A small model that answers yes/no questions on an image's attributes, trained from scratch: encoder activation prelu.
Rows from block 2 of the image encoder, named by matrix and row number. Rows with one number belong to one channel. Each number is 500 + 40 x the weight over the matrix's rms, rounded and kept within 0 to 999. All counts start at 0. Numbers have three digits each.
# convs1: grouped (12 groups) 3x3 conv, stride 2 (encoder.blocks.2.convs.1.weight, 96x8x3x3), inputs within the group 0-7, a 3x3 kernel for each
# convs2: expand pointwise conv (encoder.blocks.2.convs.2.weight, 96x96x1x1, transposed), outputs 0-95
convs1.18:500500500500461500500500500500500594415500500500455500420592564588500420500500500500572388500500500554500500433500500500500500500500562500500500500500500500500500569500500500557500500500500564500500534500500500500500
convs1.19:500500500566500500500500554500430500500430562500442500432433500500500500458500500500500500500500574562500500500434500500500500500500415500587431500568425500500500500500500564500412500500500500500500415500500463500500
convs1.20:458500500549500500500500616500500500455500500500500549551500398543500500558500500500500602500434500500500500554500500500500500570500596500500463573434500500500417500445500500500500500500500431500500500500500569500375
convs1.21:500426440500500500564500436500500446500500500448500454500561500500500439430500500608463500500398500500500573500500359500500448500500500442500500500500565454500500500500500640500500500500500500592500500500500500500500
convs1.22:500541500456500500500446591561500500500575500500500427500438500592500500500500500500500576556500500500500567553500500500500500500500629500426573500500500500500500500500435500500500500422500424500500500500500546500500
convs1.23:500446500500500500535448500500500410500500429500500500500567500500500500546574613500500500500500500500453500500500563500605500500500444500500500500562500500445500500500500500563500500500500500500464500432500563500611
convs1.24:442419500445577500439500500500500500500500500500427500542500500500500500500500585446454500500500377500500500500500500500500428500500500500500500500411500500500500579500500430436450435432500500500500604500452500500599
convs1.26:500500500500583500558435500450569500449500500500555450500500500500500500402537571500500544500430500500458500500538500500500564500500426500500500441582500500564500461500500548500428500500451611608500500500436500500500
convs1.28:554500500500500500500538411500500500564500433596500500424500452500500500500455558500562500500500562439500500500500500436500500423500575500565500500500500433500500500394500602441500500500500555500500500440500500445500
convs1.32:500500500445500500439551500500500429557500500500500371500433500500500500500500500433500500500500419558500500455500500432500500500500500500500563500500577500500560500577552500500500430500500560500500452500613500500500
convs1.33:500500500411500500500500500453500584533500572542500500500500500500455500383500500500651500584397405500500500465431500500500500566500500500500440500500500546444585500441552424500500426500558500500500500500452548560546
convs1.34:500500500500500500500500448500500449427500500439500433500500500500458500500500500500500500500500500500540500500500500436500500500500500598500442500500500405413500500500500500500500500500500575553423500500500435500400
convs1.35:500500594500500453500500618636500500500500469500417500500576556500500500500444500500500500500500556500500500452500439456500500617500500500500500500500500500500500500500575500563500500500500500500576386500500575500500
convs1.37:500500500500412500500500586574434500500500500445539500569425541500500500500569500404564500500500585500500500500426500500500551453500500554500619567500500500500500565448500500500500500445500553500500579500566500500500
convs1.38:500500500575500500559500500500409500500500440445413500500440500500500457500500567500500437578548500574500424500500500500500419500500500500500500500500500444500500500500500500364554500500500500431500472500553500500425
convs1.39:460500580500500448500500500500399500500500465500500454500500500500581500420500500425421500500500581500500500500500423500500449500500450500422500500392500500500623500500552500500437500500426500500500500447500500500500
convs1.40:500500500500500500611500500579419500549500444500500500436500500428540610454500644429500431500500500500500500500542500500500500433500500441500500500500425500500500582500500500500500500500540500500500500500500500500432
convs1.41:500500444500426500500585500423500436414427446500500500500500500500500500500542644500500500422500500500369458500500557550456500500500500500580593566500500500500550500578565500500438500500534500569500415500500500556500
convs1.42:500500570500500500426500500500500435500500500500500439440428500445500555500500568574500500561500500438500500443500500500500500500559500500500500500500344500500500459567500500500390500500500500500500500444500561500500
convs1.44:500500500500589405544500500567416500438500551452500500500455500457500500500500500561500500539500500500500500500500500500500544500500500500601500582500500500500500500500677500420555500500500500500563575500500456549500
convs1.45:500500500454531500500500460561500500500563500500500500500557500500500500500584500500500555500500422465500500500500500500500500438427411500500500500500439500428500500500500500456500446500377500500500500500500500500500
convs1.46:500500500500500500500500500598500596500500500500500500500500500500500500500500500500428452500500500436500446391441500447404500500500403500500500500500500500547500500500500500427415557500431437582555500500500500500539
convs1.47:579500562500453500446456500500500500500500500500553500500500500450453591500500623500500386569558427500565500500543500500500500500500588500500500500500500500552500500500500500500434500500500500500500421500500500500445
convs1.48:500500444500500564500500500500500645500500500500500500500500500500500548452500500500623500500500500500442500500560454500556422433500572500500500500500456500500538441500500500500432539460500577500602500420560500500412
convs1.49:377500546500500500500500454500500500500443500500500500439591500560398568500500500555411431500438500500427500500500500550534351500500457438500500500500500500452500500500448570500500548500500500500554500500500500500500
convs1.52:442500500500500500437500426500500500500500500500500559409500576500431500500500500500500500500551555500500376500380423500500500547582500500540500500500601500500500500500500500500580500500500500500500500455500500500500
convs1.53:500565500453500500442500544435500500500440500500570389500500500500565559500500463500500500500500500500500500455500500402560500500500500500500500413500500403597500500500585500500500500500607550500500500500500500500500
convs1.54:458500554500500500500500500500500500500500500500500500500500591500500409606500500500500500500431500437500585500452500500500587500581425500500430500565591500500427500500500500500436500500500500448500500414500500633580
convs1.55:500500500500500500500421500500500500500500455419567606465437500500500565500500582543500500500500500500500500500500500500500574500551500500500545500437500500566500500620500500544500500440500580500551500569500588500439
convs1.56:500500500500500500500500500500458500500438500500500500610500500500500500500500500586432500447428500500500439500500560500570500500500569433572437440500500500500500458500500500417571500500500500500500500500588457500500
convs1.57:408500500500500500387500500500500500500586440500500500500500547500500424398500542455578500548500500500500500428500557562402500500500500500500500500500431581443500607500408500578364500500434500427436424500429555500500
convs1.58:500500552500500556427500500500500454596500423500500434567500437500542500500401573500500434500423500500448557500554558500500461558500500436449437561500551422579500500608570500500500500428500500500500500561500500500410
convs1.59:454500500590500562500500500500500429500500402428500500500500500500449500500433500586500500500500500500500500500500567500500500423500500500500500500500500500500588500500500500547500500500500500500500500500455553500500
convs1.63:500500500559500500500500500468544500500500500500500608500500500500500500500500569500500500500500500500500500552500438427500500500500570500440420500500500500500500579500500384387588538500553500500604393500351500500500
convs1.66:500455500500500500500500500500436523500500500500563500500500500500500500500500500500500544500500500400500500429391500636500424500500576421553500551500454549439500500500500500500500376500500500500500500455551500500446
convs1.68:500500500500500430500500500448500500500500500500500500500464500500500500500500500418428500500605500500500500556500500500446500500500425500500569500500619500500500500500545500500500500435500500500427500500415562549500
convs1.78:500441500421500500588561582595500500500450645552500500500548500500500500500500500500500500500443500500500383500500500500580500500460500500500500500500500562500500500500500500500445500456500500500420500547596500500500
convs2.18:439500545500500500500500500500500442426500558548551570587500500500500500500500500500500500500459500434500500553440547544500575500417500577443563470500544595423500500545421500500500500500500500500500500500500427500500500580500500500607575500500500580500500500500500500500500500500500500500
convs2.19:500500447443500500500432500500500606563500500500603500500500542569500500500500500500548429426500568500500500431500546360500500412500500500500500500577500500500500500500500500500500500500500457500500441500500500500500500500500500500500457500500500500438615500500500500500500600500500500500
convs2.20:500500500500500626500500552500500500596443500500395500463500500500430500538446500500547500573500500500500619559500500500425447436500500500500500574500546500412500500500431572569559455500587404500500570500500442500500500555500500500397500500554500451462445563500500500500500500500500452577
convs2.21:550500468500500500583500500500577551539500436500406500500580500500415500500500419601448500500500500500500500500500500500500421500500500500500500500500500426439500500500556500580428443500500500433500500435442540557500500500500500500500500434500500500419500500500456475500500500500500500500
convs2.22:453500595500500560500500500500500500500592500500452500500500500500500500500500590500500564422440500500500500500500500500500500500568447500450500500500500500421500500629500500500626500500500500500432500445500500500452500500564500500500417500500558550455438500500560437500500500500500500500
convs2.23:578500622500500500500500500500500500500456500500500500500500500500500500419500500500608448500553500529592500500500553500500585500452500500500384500500415500500500500544500551500500500666591500500500546500441459405500530538458500500500500500453581572446500500352545570500500388500605500500
convs2.24:500500500582500591500579500500500500500577388500500599500580459500500583567500500500500500421500455525405500500383433500445586389452500500500500500548500500500500500579578500538500500500500451500500500500562500500568500500500561500500500378500500500584432500559570604500439500454553612500
convs2.26:500500500453394500500500500500500550500500500500500500500500405500500500500500430567500500500500500500412500500500500576500454500445500500500500451434500500500500573500558420500500500527500500500439500430500407550455500500604560421500500558446556569474435553500500500500500500500500446500
convs2.28:500440500500500500500500444500500500437500500500421448500500500554500500423421500575500500500538500500500500431500500598588500438463554441615500441500414424468500500459500500500453500582500463500439500446500500500500467500500500500500500576500557500430500500500542500500554500581428500500
convs2.32:442500612500500500500500500500500595500500500500420500500453500500535500500442500500576500500500500500500500500500541500500469500500559457500500425555500500425537500500500500441500416500437500500500500553500553500500582500500500567500500563575500500500500500500500500500456500554500440500
convs2.33:564500581500627500500420500500500500500500349500575500500500500547500500500500500547564500500500500450500453500500500500500500500500543500408500520500500500500500500444562500500455500500525408409500500363500500500459500500545500500431443500589589500500500500500500500500500500500500577500
convs2.34:547500500500500500500500500500574500500500500500500500500500500500500500500500500500500500565433500500500500447500460500500376500500439557635500500500557500500450500500444500500442575500500500500500546619453500418557500500500500500529500560500500500590500500500500500552500460594500500500
convs2.35:500500500500587500500432500613500581500500500500500500500500577533537500500500548500500500500500500500561500555500500500500500500500500500500540500446500500500500500462500565584500585438500500500500500500500443500442422500500500500500500500500500500459500399500500500500578500569589440500
convs2.37:500537500500500500500500500500500561500500500500500500442500500423500500500500500416500435500500500500500500500500500500500500451500500444500500500500500500500500500579500500500500390574500500500500426500562500500500434500409500500500500500500500500440500372426423500500500500554500500500
convs2.38:500500431454413500500500500500500500500500381438500500500500576500500500500500500500500500500424500583455500500500500500388500500500500415557500500500500500431431500500500453392583500500548500500500544423500422589500500500500500500500500500588500500500500445540465500500500500419405500500
convs2.39:500576500500500432435445500500500500500500500500449500613500392500500500500577500500396437419416583500500500500500555500500500500640445500500568500545500500438500433500462500500500500500500500500420581421500500425445500500500500500500606500500500500500449500500500453500363500500500572500
convs2.40:433500500500500500559500500500500500500463500548500558500500500500500500500500500500500542500500500500429500500500500500500500500500500500543411500500500461420500385500500500500500500500500500500500613500500429500500500577500500500500500500500500500500500434500500432500500500500500420418
convs2.41:500462500615500500577451500554500500500653433453429542500500447500500500500569500500500500571539500500500565500400500500500500427500433401500584581500500500500417500461500500500423500419500500500500500500500500500419500594500500500500581432500500500500500500442500500500500500500500500593
convs2.42:500569500449500500583500500500500500500500568409500500500500500500500451426500595562500438543500500500500500500454500500500500380500500500500500432500500500500500708500500500555500584500500500500550500500608500500500500500500611500500500500648500500459500547500500500500500500500500500500
convs2.44:564610432500500500500500500500500500500500444581500500500500500500561500452624500500531500500500555500394414500500548500500500500500392570500500500500500500500500500500429500500545500500454572401500500500458500500500584500500573500500500500500500500500500500500617414462500445500563500500
convs2.45:500500500500543500500500500500500500500500564500459500500567500440500398500500500500428500580500500406500500500391560435600500500451500500500450441500500500500500461500436414500589438500453500454462439500500500500500500500556500566500500500459539587568500500500500559500500500555500500500
convs2.46:500500447500500463500500500500500500500573500500500563500500500500500410500500500565500401500500577500500564500579538500442500500453500500500500565500500500500576371446500500556500500500500500500594500554500500401500500500500500500500500500444500500567500500500500542500500580500500421500
convs2.47:500500500500500500568417500500500500450454500500500500500567500550439500500500500455583566547580561500500577500500500500397500447433573417500557500500440500580573560500500500500500500444461500500460461500500500500500500500500500448500500500572500500500500500500500566500500500500500603500
convs2.48:419500500500500500500500500567500598500500581500500500500500500500500500557444500500500500425540500579500500500438500547500437500571500500500500500614500500421500500500546500500500500500460500500500433500500546500500452500446500500500500622500394591500500446438500500500500500433500500500
convs2.49:500587500557500532500572500500500500500500500500500402500500427500575500500500500454500500500500500500593500585500558500500500500545555500500500500439411563500500500586432500563500500618567399500500500500500500549500390500572500500390593500500500500500500500500500500500500500453449500500
convs2.52:500500458500500500546500500500500500500468427500500500409443500564500500589500566500500500500500500500500500500500500548443500500500500500500500500422429500564602396500403500500540500614500446500500447500500437500433500560448428444500500500500391539500500500500500558500500585556500500500
convs2.53:500619500500500584500500500500462500500500570500581500445500500500500388500500500433500443415588500500500500454500500500500500389536500500500442500500430500500500500500500437500572607500500500556444500545500500500500592500500407500500500539500555556458500500500500500500500500500500574500
convs2.54:500568500582460413557608500500500500500536432447566500500430555500500500573409500500426597500500599500500578500500436500500500500500500500385563500604500500500500500584500558582500500500500500500432500421500570500500500500500500402500500500500500500500500500500439552436500500436500500469
convs2.55:500500500500500365500500500500500500500500435500500500417458500500500500500431500439567449570500500500436500570552500587500573500429500408500445500500544500553500577500500500500500551376500434500439500500500593419500500500500500500500500500500500443500500500500500500572500500442451500449
convs2.56:500500500579573500500500500500557410500500500500500500500500500442500500500500500500500500500500500500500500500500433562500500500408500500447500500500500438500500500500559500500409458500500500500500500500500500578439500500500500500500500500500500434500500500500543500500438500500500579500
convs2.57:500500500500426500500416557500440500559500500500500409453500500583500500500500500442461552431464500439500549500500500500500500440500500450500601500500586500500500500500500547500500500582500394500500582500500500500439500568568500500565445500500500500500500637500500426500412500395500500500
convs2.58:500500500500394500500500500500500435500500500500500500500500500500451556445500558500417500500500500553500464500588500567500500500500500500593500500500429409500500500500500434500500500500500500500500500433451500500546408500405500500500500500430542500500500554446500500500397500500500500500
convs2.59:540500500500559500500500500500444500500500500500427542556500436500556500500500500500500500500500463500500500594500500500500500500500553500500453500500415500500569500500500553500500500500417500500500500500500429500500500500500500500500500500423595500500500442500500500500500500552500456500
convs2.63:615575500500500500500500342587500500567500500421500568554500449500500500584500500500548500500500500556500500500500500564500459585500500500500500573500500500430406500546500555500578442549500500500500500500500500500500500500500500500500500450500500500500500422587500500500500500500500500500
convs2.66:500410500574500500427569500500448500439500600500442500500500500444500500500500500553587500500500500500438500500500411500423451500500563418500500472469500571500461500500500500576500558500500500408500500500500561500442500500500500500500500500500447500500500556500500558444604500500500429500
convs2.68:500583564500500414500500500500500451558589439435500466500410500500500500500500500500451566451576500449500500500618500563500500414500635500500500500500425580500500402431500500533436500500500500500500500545500500500438452500538500500500500541444500590459500500500500500500500500562500500500
convs2.78:500500500604500417620549500500460500500500500500500500458500500500500500500500500500500500500500576585500500500500500500420359390500405470588500551500452558426500426459399500500500411500500500462500500616500500500500417593384500468500500500500500500500500500500436500631500563442500500577